Rows from block 4, named by matrix and row number. Each number is 128 + 32 x the weight over its row's rms, rounded and kept within 0 to 255. All counts start at 0. Numbers have three digits each. After the name is the row's rms in percent of the matrix's.
# convs2: project pointwise conv (model.blocks.4.convs.2.weight, 192x768x1), inputs 516-601
convs2.76 101:114123143124121125109073100138155114137136169138120070087109129124172127192082117082185091139122144118104145144147119141111124124085082080128049137114109124141113116233129130166154126088139043175103127090088094127128137133119143120151207076099099119101129128
convs2.77 094:220124139153122135148161103116116118123103143106141121079114119166154132104141189140154114136123143166107176197151114144074136130148118153148121106070124095127110112132128205112125119169131081063121129073110091111124117136172150117095111191217087130124110142
convs2.78 114:119129085127133122135096112121106140126150153114131218119129131058101128206127125033128119120131164182119110129170123146115125117169135151122077123150136131107128129169130121116095124126094109181117142090044102110124125127151136122159129129086156174127125132
convs2.79 105:129134128138110096139133129132103133136134069123117152085100135168063125190143213145105161135130168143146097164149159127128123137114216009127111120169124184108136142151132175160150126116137125071052117123117159131131128141152104150109094109165123169136129117
convs2.80 098:137141154164094114111112183154156118131141105107132103125133127244151132169127078149150081137143117109085187170122081132136128121115159069168014133140078115127139144047158067141106124176094130131196142219255097127142130131127083078140109059147135079081142121
convs2.81 093:133114155112097176128209112146142115135153106095121110092108137177104137115138075140117092112124108102117089061101098087169129120139204167120157107137124126141148115144088109091127136119114134090136151070094140145132140141244104179122116179106130114135137132
convs2.82 100:038132100119135122119117125114126121139120070134121093177122131207190130230130138125214146124136101138146119210144095111106121107100127152131183122118133139126146133071121138160122137098131163097105092194040154174117144113170176148132123133147145204150131123
convs2.83 115:200123126121126107125160106117121136145143118140121114144088128216122125182108093151209110133122094098098123207146109081128126110115238154130094130083132119124111119120068104152124135098084131084118138140121142110133134130128093125135173112161123114112136113
convs2.84 090:137132161117109106125097139103086132132139101157130151143125127115133126146109093186158157153130084084117145109147170111248129121133074111074136107089095125129112131110129071188135130105129143131112141119153145139125125120024174097139095146132116195138112127
convs2.85 092:140115134126117090145064122155103108128105106146136116185105140065087122068132142168106172135115152104124176137090080127144121120153110078184141176164091163123153124168205244149128135141164075172171159050139133174136128110182079113133045052131064170093122132
convs2.86 105:132132114145156106142103089124143161116152204117131178123143133204077122202125135182101122126126128113144086151097111134177136113127068142145105133137063164122139137255107063054141133173109117129126124138071101156127140130083211160110040124078098162127124129
convs2.87 088:158129124126185198125136043148112167142182087136121221135104118138133130127136199168071085151139089129155147108063114109114124118135140144143222131136112139139137119163076124058113135088051109046118123114126138130135121125163101099133087134070142149174136118
convs2.88 073:094141122171083178111088046149132123110108076125122154111125147102165132144125076104156133147130074143099111157139159098053120089095101128127171160165155163126107114054155170071096140103121128149099133136131147119117159127101088124189116051133109177197136119
convs2.89 119:087136096131136104131126109137112181118160121130120142124145140212144132114135044112085126129126167172128147138146092140174136123094190185122107118161130161125126135034151155161121132154180135085135119147149129140123128126158115114101159070180124108143124132
convs2.90 096:116129144125085098117152178134126089159102158157108156140099122051167138220142108131087077138131108135130136116080119138162119129116144160124085121094111120120122129226181121186148123139117089227093135050052114127129145132137215144146164150161158147175134126
convs2.91 098:114113128124122133116109072120129245119140096129135153143141123146091121114118104146072199147127124094142080071109129121183131124130062094125063129028110120134136111152086141131115140155101126110147119113136151122125122122083122128129117126111123145126138139
convs2.92 121:152129057141147172132153173143147064125142143119130045159145112203220117048121116155133122122134106103131077134038167095079130117168132220129197119200140080124125115216139159155172135131126134092110181099111096119122121123032076139144190038107168146150123139
convs2.93 092:142127201138150142124153175126182078128094190119132161190124107125085134189122152127158188115125096100108105128101126167084134124090104144133130127067171121115135116213080134148152138162181093081078114136082113133137141136073176138116086103134103148156136135
convs2.94 088:174142098127113074138098103176123178111092177095137096111148105124215121092153098154168154119119143128124153113133154173130116124195170161107036098126164137128119125057180139162117131179069181183126125160165172139123117133099186122134115103091126112102114132
convs2.95 108:196128080107157147134098118127088122127082119119130111190110131069091121132103154119174119131116115145160130113119110134140130133151122195112210169192138105132112139080160143104076125107141110093101129123123141121121130122073176111108091105094123153127136125
convs2.96 099:114130120127127128108125090116106093122114178127131175189131096032122118113144215119171110125117145124143108062117101107202123154133102123150117095132103141125116128205116135132084136211151136139157104130206127109138122126195191169107043204127148100112130126
convs2.97 114:156134150123107085146072067124112116128156170117128052099118122192141122147133094094201167123136122106088126091122239139123128125068090069139255141082112138139128127161076111131144129059171199056142126104158129124121127135218090135104099080093151149104120126
convs2.98 114:224127097133130111129167118115122107138156149119135209111109141071138130156131073154093180134134184163152121165179103157138133123133119151093097128077111117131132136084176122137097122127094081098114123202095185104130141138062111117134235157162105122131124125
convs2.99 114:103134119127177088125165096125125172112138084126130056133127122153063138173142110078119123120125141115110129119057145144118128127181084103120139165185125112134102141136107090109134125209152099195101128157138117124125140125078182134104105183088135093136124128
convs2.100 066:159131058134083185144110102093135190118144124109116141153119122144089117088133152123157157138145183142099090129143152126125139121118130119124202188044127116128123097198071185097130133091158198131078120103170164113121151120046198119135137212148140121121151127
convs2.101 101:134140141140122147107126143158096177098165114135128131124157131141108128133116212080210134130131166128126104156086186057079134128132092205117200142100131122137152093159075128182125137133147166164090140100148141115135125124161068117128125189196183133144128133
convs2.102 088:092114109134104102149193091109139189130071166157116155120138146105087113125106179097141100162116107107142144124136146142138135141123149070170153108108120125125108137139141175134159142151134076020097131147208139158116111114127133147152152140149117100172119118
convs2.103 102:110122103119129101130086159136148097110130134135136140161096122172199128128132124213181159126122151123113102142105155125137118115120063102135146097067106163120142119151144116087144142066130171145121143157249183121133139119168181152113153161124139106003112115
convs2.104 119:074135091132144153115061116124123117130133152129129246107114137156185124079117000102122133122118135144110110066189111141134136126138207137128185117110132119120110143158144085145125136185183127145157140104139145150125116130132149163141135000195094139136118138
convs2.105 094:086138159115139109128080120145170080129106108146127093115106129148151133136113152064148153127128133103127122149156091102180131144067063162138116127100134113111137113154163161165145136053116093098047107203141099140119136129059129109180124031146113133139122129
convs2.106 085:127119111119102187121174183136144143127145083123134167092117098106174128144154132027176107149118109164135120160153155142106136150123184157085030125062160098135120124145122255127115134174116143098119119145155173103134123122054154136128044080165148169160137124
convs2.107 099:113125073136125128107058214136115128129120094134123106142112134093089140107132108152094167118120104115140162046096130129127140147193112021118104138108102124106154131078112116159115125152081192195059107203070112129128108132141159105127146188127159128181135130
convs2.108 113:186124155129137106118110198112146134127175116131123111075119133193098131159133098164077147128119063108174146123102102111124137118054167133123113122093159130131104117116111229101149135110114090064164130143163087128124114128100097147116209185130102134149130131
convs2.109 105:000120117131160180134112148121137089118136089140127155190100127229097126200120039179091195125140140164128141172191155090111122140216072149133181165156143130120127128123122162161115133108142095134091129117096152141132133125161161113142177173180103195133139128
convs2.110 103:137131100127123166115160170122124239126107133133130165072106141138124120125091122050156131135134152141109148083123119168160129122127151106109109094117153147116122140129173071124153127110153118162171152170138089152132134138195058132106116059134111114097122137
convs2.111 123:134121096140113147119115158117106064125119146152120137116122130252172125138110153111110155109129143094102124077182124130114132133124180096138157112151119141116111122095229161158129133154124186178114137177048137135127125129065078127128195134139095122079129126
convs2.112 119:028130117133108108115172177117129132132125152125129120172124135109083125153148229127168048145128103124149151034113078141172131142117026179122131140235102141130146125068130068157140123135127056128080138124195108160120138117115082133138038099150148168143136129
convs2.113 089:159145106122180063149055157143157131135142130139131125103125113026061133140129134114151116137145154167113100120128078164130123127122116145143051133142120119134144145091165093157166121133175139098088114112043181153117117127221235119116199178135168135125147139
convs2.114 104:122124151138119125119072043114122093136111154174122188132125142120229123193107115169107159133123148120158116151129142140115124135074087144132060118110117122119129140206149217154157126064104075124119145111115177134126134124079168137091143105112142111118134124
convs2.115 097:151131112146104135126116116124109160144135133167124123107153108115184125171134102073053138104131188173137144121112113128126129131133141149110106144178159170106131124145136162131088145112089157130144097115120127126130124117100009136122089045097116095186118127
convs2.116 096:100130141107119143118126030135169095136069128121114083098113124096166125053125109160097125121142175034127139137081083134129126132117126076146086124147133120116157135181145140108121142164135168109100128188171148105119144125122146123137095149130121043131140125
convs2.117 106:087141153124120134136207140138106120124119125153127180143175125214156134164116145100117109129133162108096086116127182168108120137134241225126118142219108104135087146052157055087118127193107099104187122152063131134130121122160182115111133194156109140169137126
convs2.118 097:112140111118106124129110191136124092123118127133136153195134143229127125115127042072232136121132087161132101133098149085141125127128117132104002135168175111122133139102151120126116134131119112118107113116037110127121117119163094117145159062177145159109110130
convs2.119 060:192112134125133162120104120107146186141113088130106144109114126147118127072131115211092153128127112124099124169134122081065120119135100094126083131065133166116113159104065165081145129136138178014156126116167116136118125121054174121150109170158051140163138120
convs2.120 109:073134101120137137133082097126124158110130138106135056204128127161143138123126080153092042120120099153135140122221162120111123122157148113105192140061145108124157152214202153179102129106147128171126105141179111144127112103122190116109085174141114112156124128
convs2.121 101:104131133117126141139148040140105060123153161124125148137131135147143128163119098042116128127123123146115143093148161159090130144193169126125123130135144121139149141172139105180154120173121155196109128105161135131115122118153060112187125146091089109119133122
convs2.122 082:128123148141142153099153190105154022118122173076128112087128138041122129108113132086168165130127201126130115144142104136147126123086097140123150090108129041106138103174077169121105117079086131132123178110085106131131141111171161134103127139144085149142119130
convs2.123 092:119131170145132124122122071147083155125122094136135155146098134122129131145150086198149155130127154099161109141070159100148129143138172097122002118184129125119128111182075163186145121173195143218146103107203183135116127121123191095158125113083130085119130122
convs2.124 104:176134090137136119153200152133123163119118118124131076185139118088186124103099134131141118123137225122100130104098153098105134118089170153117127133104107158127130123116148126101126128128131204154132144086027134131135125121112101133130215145118081135199135135
convs2.125 125:208122078117103117110111124144118060132146122130119179135134119166157131147111153108148185124125113118140146081221136090117123127144164114126105103171120105118136132074176160121120133121065174120165132115078128124123131133157092097124067128143125121098125132
convs2.126 095:091120125128138113126142213139146122154160118089138176198134146105074126167136236145086119137131068112106125075177072143129120144117029115135184131091143119119133139148081038149196110168096079232090093054101121130117135122090168096131170172090163160124133132
convs2.127 099:105127160152118110121094131108079127088100153136130124088120129139129126121113240210146117130126151140096143208176112139120139122101129014127196154144135129125114124152169072166152138225122105143115147168090113134120123122155164092113129237206183154074131119
convs2.128 087:147138081127131159132098087133178139147137117161120149106111138083150125152112109196146103140128089173127100116153202096092128122147171114139114114140159089130147105177162114150136127147168159153162146113255103131128133111105097169108133220112105066155137124
convs2.129 106:097128173142135099114103092124100144115120124104125159161139145136116125150137124211155129130122091148116139208125154123112125130127124216128134134223145143136125135059064076132104123211123083169143116111146123108124127130078169111096172144131147111018130129
convs2.130 099:085132158116167094130194163124083145119103148107113172080102138030100137127133139145066086132122043137120092132205099143148123123107102132149115124094115152134148127141049115079112125129074061009152103161197050151134136109126148115127052152093089075158121121
convs2.131 100:197125064112134158106109067132153154136126103116131092155135126069112128083129164068127106102136149163109104085153122085097132118222093145110149117064149136135135128092191091134114121095135112150147170140102172113127129140028187136126185122110111139118133131
convs2.132 098:134134127125080103130122128114166179109115196134129129101120124129094137189128186050142177130113097103114163167064156162152128124115102146117098127142123124138135138085073168093146127090140121069084137171183114147126136138107140126132157107149127090147127139
convs2.133 089:097122181112134104138165175123127240109143144143121118101121148041158134104136182183240168125137167157104075173097077089126140133138071141115153107111092155133126157147132071179153129122148134097091088153218132092131117123096196114108131247154099166131130148
convs2.134 103:091132136147158155122115079190096139150128144142130102121141137081078123175150238092088135133134104146139126085153122108168129127126142150116083101137129131112132122255143237126088127112114053161107122145206107138114147130219143139158101116151155107056113134
convs2.135 096:186130098192162145125110207144136183128123131132107120089136130078144118070142066253145082113126066146147100097120145145154129136138170120138080123027120161148122112100110183098185119182138146092142108114178147103122129115112158146160185184109171163061143133
convs2.136 093:083124174114100109159129051163168080129175103128135093122145127161146132124114066101071094143132100119171090150193108143119138125113098095156166117118125155137117152141098193127080125127144156109148078152034167129125155121157158128133080151103166110130136118
convs2.137 104:051134162115143085147146067131109128131112110116124116116129122144196120126148130143210087137120132196122159133073142120161138132078126088124099130154106168140113120172116134133081122174123161071185114127045113123125130131124143139132160097123135147176125134
convs2.138 108:114130119130133113135126211124145124116140201143124191112129129130122130013141119036033179119128207095127133055185112072081127125150122144124214117071110115139107141047128141135172126123087133125118102135183118112140103145103092137115220127110119094157145122
convs2.139 098:112129108116149131133116162129155088087107169131120169159104131093121139144099135184115077141118162148161139129163145178142125139164111191118079140152129130135132117134162188167127124123102125166171135161211152128131150123095076121133120144088136151079113145
convs2.140 104:154122142128125140134177137150147111123136142111117095145122132033104132075143153111038046124119150108120120138050071119141122143132189137139156107167103157131145149045136146110142136167139069083159127161111066136118150127188152131146194236059093046113137122
convs2.141 113:192130050133140117128129115129181191116160184127129066023131124057099121063149222093137144124121124109153131212091131106155129120129084050112129134136112102128102128186136138094123123080076074105130108094119140140124121115212122112119116117099183100060134127
convs2.142 094:148111160124108108164073111136142101154095147131132133105134137093168121144132128129122170132131086092145121148160094141114116109160090080124160126211125124129154142175121107136127144132178138152144138113121157149120131129116132129087041107166153123175127121
convs2.143 109:069125060125155073125138175117140121140162081138134176141124127240126117188111142188109154113126033141158164140142125132140124119138158100104183127143159148130113109137163068177151126108158096117126141119132121121136132136181107133149111116141128104117136127
convs2.144 098:123132147131130030141111162085159133134122080123140084101159133107149133133146185118083120118131080177116165193141144095140135113171126082140195085097103162132143119018104199053160141057133158151100121061100101159126128126106095144144128140103129197205112126
convs2.145 080:157124138137127097119121126146122088099127170118121081139129136091136118062123171141162107133150044105121172173039056107101137131142166198122102119180163124116110107199110121111129129165107129139111111108116123099132118140170147098130116116165132124191114129
convs2.146 099:208139066138184124099073082116128080106132120125127079089147103135144124158123112139150134139133133113080150127144120096136132137112027147141123149135114129129116133100124156171129123127153195114113109108206067111123130142104145090124032065102107113098140130
convs2.147 055:127142123159140097135154064135098180127214126129114121139175147159221137102183181085128185158109170111079155091131139060149121158142148170128166122122129062132135095140071142095109108109147086032125142099081180121124160090055101126149103107144157200096130118
convs2.148 093:162119149147104132145124164134082189125136130114133133177112116094098131098162169175106100122140131100131155114017181130095123115096052109135000126103137121136135124068120165138127143179140142190109124107116100164123125115124084156128132144109122083143114122